A small CTC audio transcriber, trained from scratch.
Model: activation gelu, layers 14.
Training: soap at rate 0.002, 6900 steps, batches of 128.
Data: trained on Morse code for random letters and digits, with fading, noise and interfering tones, 26041 training examples, 33.9 epochs.
Rows from block 2 of a small CTC audio transcriber, named by matrix and row number. Rows with one number belong to one neuron. Each number is 500 + 50 x the weight over its row's rms, rounded and kept within 0 to 999. All counts start at 0. Numbers have three digits each. After the name is the row's rms in percent of the matrix's.
After each neuron's rows are labels from the 100 clips, of 14976, where the neuron reaches its highest value: "lies over" is the class under the peak; "strongest on" is what is common among them. Only what is clearly more common there than usual is listed. The data: Morse code for random letters and digits, with fading, noise and interfering tones.
# fc1: MLP up (model.blocks.2.mlp.fc1.weight, 960x160), inputs 0-159
# fc2: MLP down (model.blocks.2.mlp.fc2.weight, 160x960, transposed), outputs 0-159

fc1.258 112:508532464543490485510459489529533429515554536607477540468483474454464479535512518463489459489489480523469489510524524591578411545431471561545619485543497397509626562483470506549461442503496574362508496564453549542480428421472452612627475479490507538500424501499477542566559567567456536403503458528524466550515503565443529530427512475479452491480494491535420495576504471514523531460471540442518580502479459458557464576507421547443507497521541362402499472428572600458445470470552467
fc2.258 122:474488452474540454530515414431531448480481527483486570417485478471490520538478363524480488472527568476544546480528452536502512444541504492518568443536456506554522455526529491529504506531565580511516499537562567400567426467439541465551580627458483493550577486442531542459553551541526508469629439512473480492502425519509513520385464503507394525443493560511523483506469514614503494534544482415527499406430441451554547545562487562571431582544586528491570608452548558536483607575543458
lies over: gap
strongest on: the character "e"; the character "t"

fc1.390 099:482421497538488408525449515461575532491543517478550541544418478508449524525446471522484423429542489455474508506492522445622543506466545509473439446516569545510464481427446439465494459521402460503524490483415458520619548548496483420467463435515483420505544416438471477538559510459565494551557606418477474496580453526464650511566576437563435535586499519521468502483486491478458439582471524539490582567519462574537576451433446496559489545551459568440416498457460415490471528460406487
fc2.390 094:506562501542534444471489520550554457528483502446532489509511569530459519571417473562453438580459617461460430589539459557470543515511358491541470572482494524516439540486531441512425524412521524470502539511546564533465559348439541570548487492509497475494466471509527569525503524488421599439543512555461528510524458440407530563492492479502441546431519522452376556516483494524519447484502421518570496535510566400471603455526448578451546542398409446456501552478521513530407532484520570
lies over: the character "6"
strongest on: speed: fast; the character "6"

fc1.102 110:524515513525531485525478496544596474498462448508407552498463490454460502497485513393508439472455500482490508494557522543515458503434484478444629492478532419418567478459469490597438487531550526410502574521510530566500479502490557490568450419503522515501451589503532546598561525535448519393458348609504477539565508587483476507415460462393498531508492535580504525553506480547587576549516544407525564509475444457518468486500463494413491449485532438392612468527519583511514416468579505
fc2.102 119:495519418477500443443563360498580501559502547502406633426478475521477532479456451476491565517444517428560579487551479551519494473574498424525536494589445498546499480530540564543490509534500567482556496544551519406490541480495563390590498501520478507537527534519513488471607478434494527499592524492545433475510546563505541495431553501528565468527518510479481502479427450603496469494478531395458490457482487382535447531445497408544371511590539505458555526428547606570527546443521462
lies over: gap
strongest on: the character "e"; the character "i"; first character: e; first character: i

fc1.276 101:476497479578475330607549561614538491476539522490471478522513497544506599456480579444468447418589447451483520498557466470582609547429539502412530414493536464539439589457459424497502484524529452565542460601458477588534505514545555468506510469496534440451531443445509491431553547532555521567584513494494465445502455551457528540570551474507463527503588476500439447531504557475485496505477410543541540550547408528537525428474507505495545533431501552542422489516546516558441571551426437
fc2.276 100:534567639482548505407372582455532513468572565477489459566513547490457421550437454545471512576469618563465488610454469564509533491502439554582416582460498507567458477499472462530462523540429594490464501534558497501496568418553477513536488519517518501460458519521511501608454533545471609448462593506460569508495481496494500531497518501552511507563503566479424542552403423526400472475545485518587462501515576490458578503551398524497592447478447496477553535496520495506490515485475588
lies over: the character "6"
strongest on: speed: fast; the character "6"; the character "b"

fc1.365 099:506389491437456441565437413530577489493507454474555570494443474549502542519413477501445528524586560469473512462457534450588547507578540512460494457553548469573423536395420355517544519568481486546568570476432444519518559466447548553489482473558406479506544492479491457532503530370552471530459580415444420506491469527437595512495449416507497526513441471523489504467520519547499477562485514544495461593491455548465506482477511530486502377479487524363474544560469541534411531447465533
fc2.365 101:480554499518516449478496552508587511471497514483526513515535565541509519566405465520499494502527564419498480585521534560439558543522497532451424605520531483534420517548522530462480457372567552521577486573594528459534531366514450490498476496529489521510441484535503502437406484481425600480544505522514530530487442542429540454542538503536483512503518480450416612487437505465430416553505418468631437562532554411504593462525444596497497582411456431472486519452468463519381511546550499
lies over: the character "6"; the character "b"
strongest on: speed: fast; the character "6"; the character "b"

fc1.586 102:559490461461405468431405536455550554550451496527530543502523517569414519538499510541532554497515482511554432508450547480526459576504497528478482492508419400536547417550480591518509529524462544462425546374481515432506511439507539434442622445525474623530464440583620502535481516550365447444496514506499474481560514578490463533582490461442594505500541511506503477453579479399498488513512626447542470502490578458521495471492450455464461445551499473482532495537418589433553504534523571
fc2.586 104:486535485504579442603544482507473480396375410494486478480585473605467545562662473468500494483531524494392514520550438529452476516457509460453577607582539439506511517507493581580503371502536521591484575432472490503544522538414531460555466502455496542547564485548460515513503505426511527534478434511551448539460521522536465533566468455530520441433480482481440463500550564571527520538413537506597509527519460513562573515561496466390459428502479478474489523441502534599576498539515506
lies over: gap
strongest on: the character "e"; speed: fast

fc1.3 098:485569538579477558512406490487525543517543422500481543438402496540440480466527563451523538368453582583566433480493482558497478574488534549463449556524493495641569475482488447485475608496506636548422481518555400446494473548552435470527472511508556541409431475485492453415540490470597437447521517483523526512491448511499434536552471494480511511607560505597475433473487516513488469454461435443466516449517573582561529446482494497466405567513497463544459538455505429480463480538463413
fc2.3 100:526545545521563523478569567492490553447402568459583459556517463550434458549491487511514481618493481536430514456441436465561549548469483497376628457404559535386399560506515536462573412527465469481491500512497547526483515483577527592490488457408445472562514547470453568530555551499395490542452462561503501463402496452495515479463528542526512447470503594492504520482534523454473485500487467537376538495524445473502456524444607429535539526576577485443509458553440508565553573517462519
lies over: gap
strongest on: speed: fast; fading; reverberation; pink noise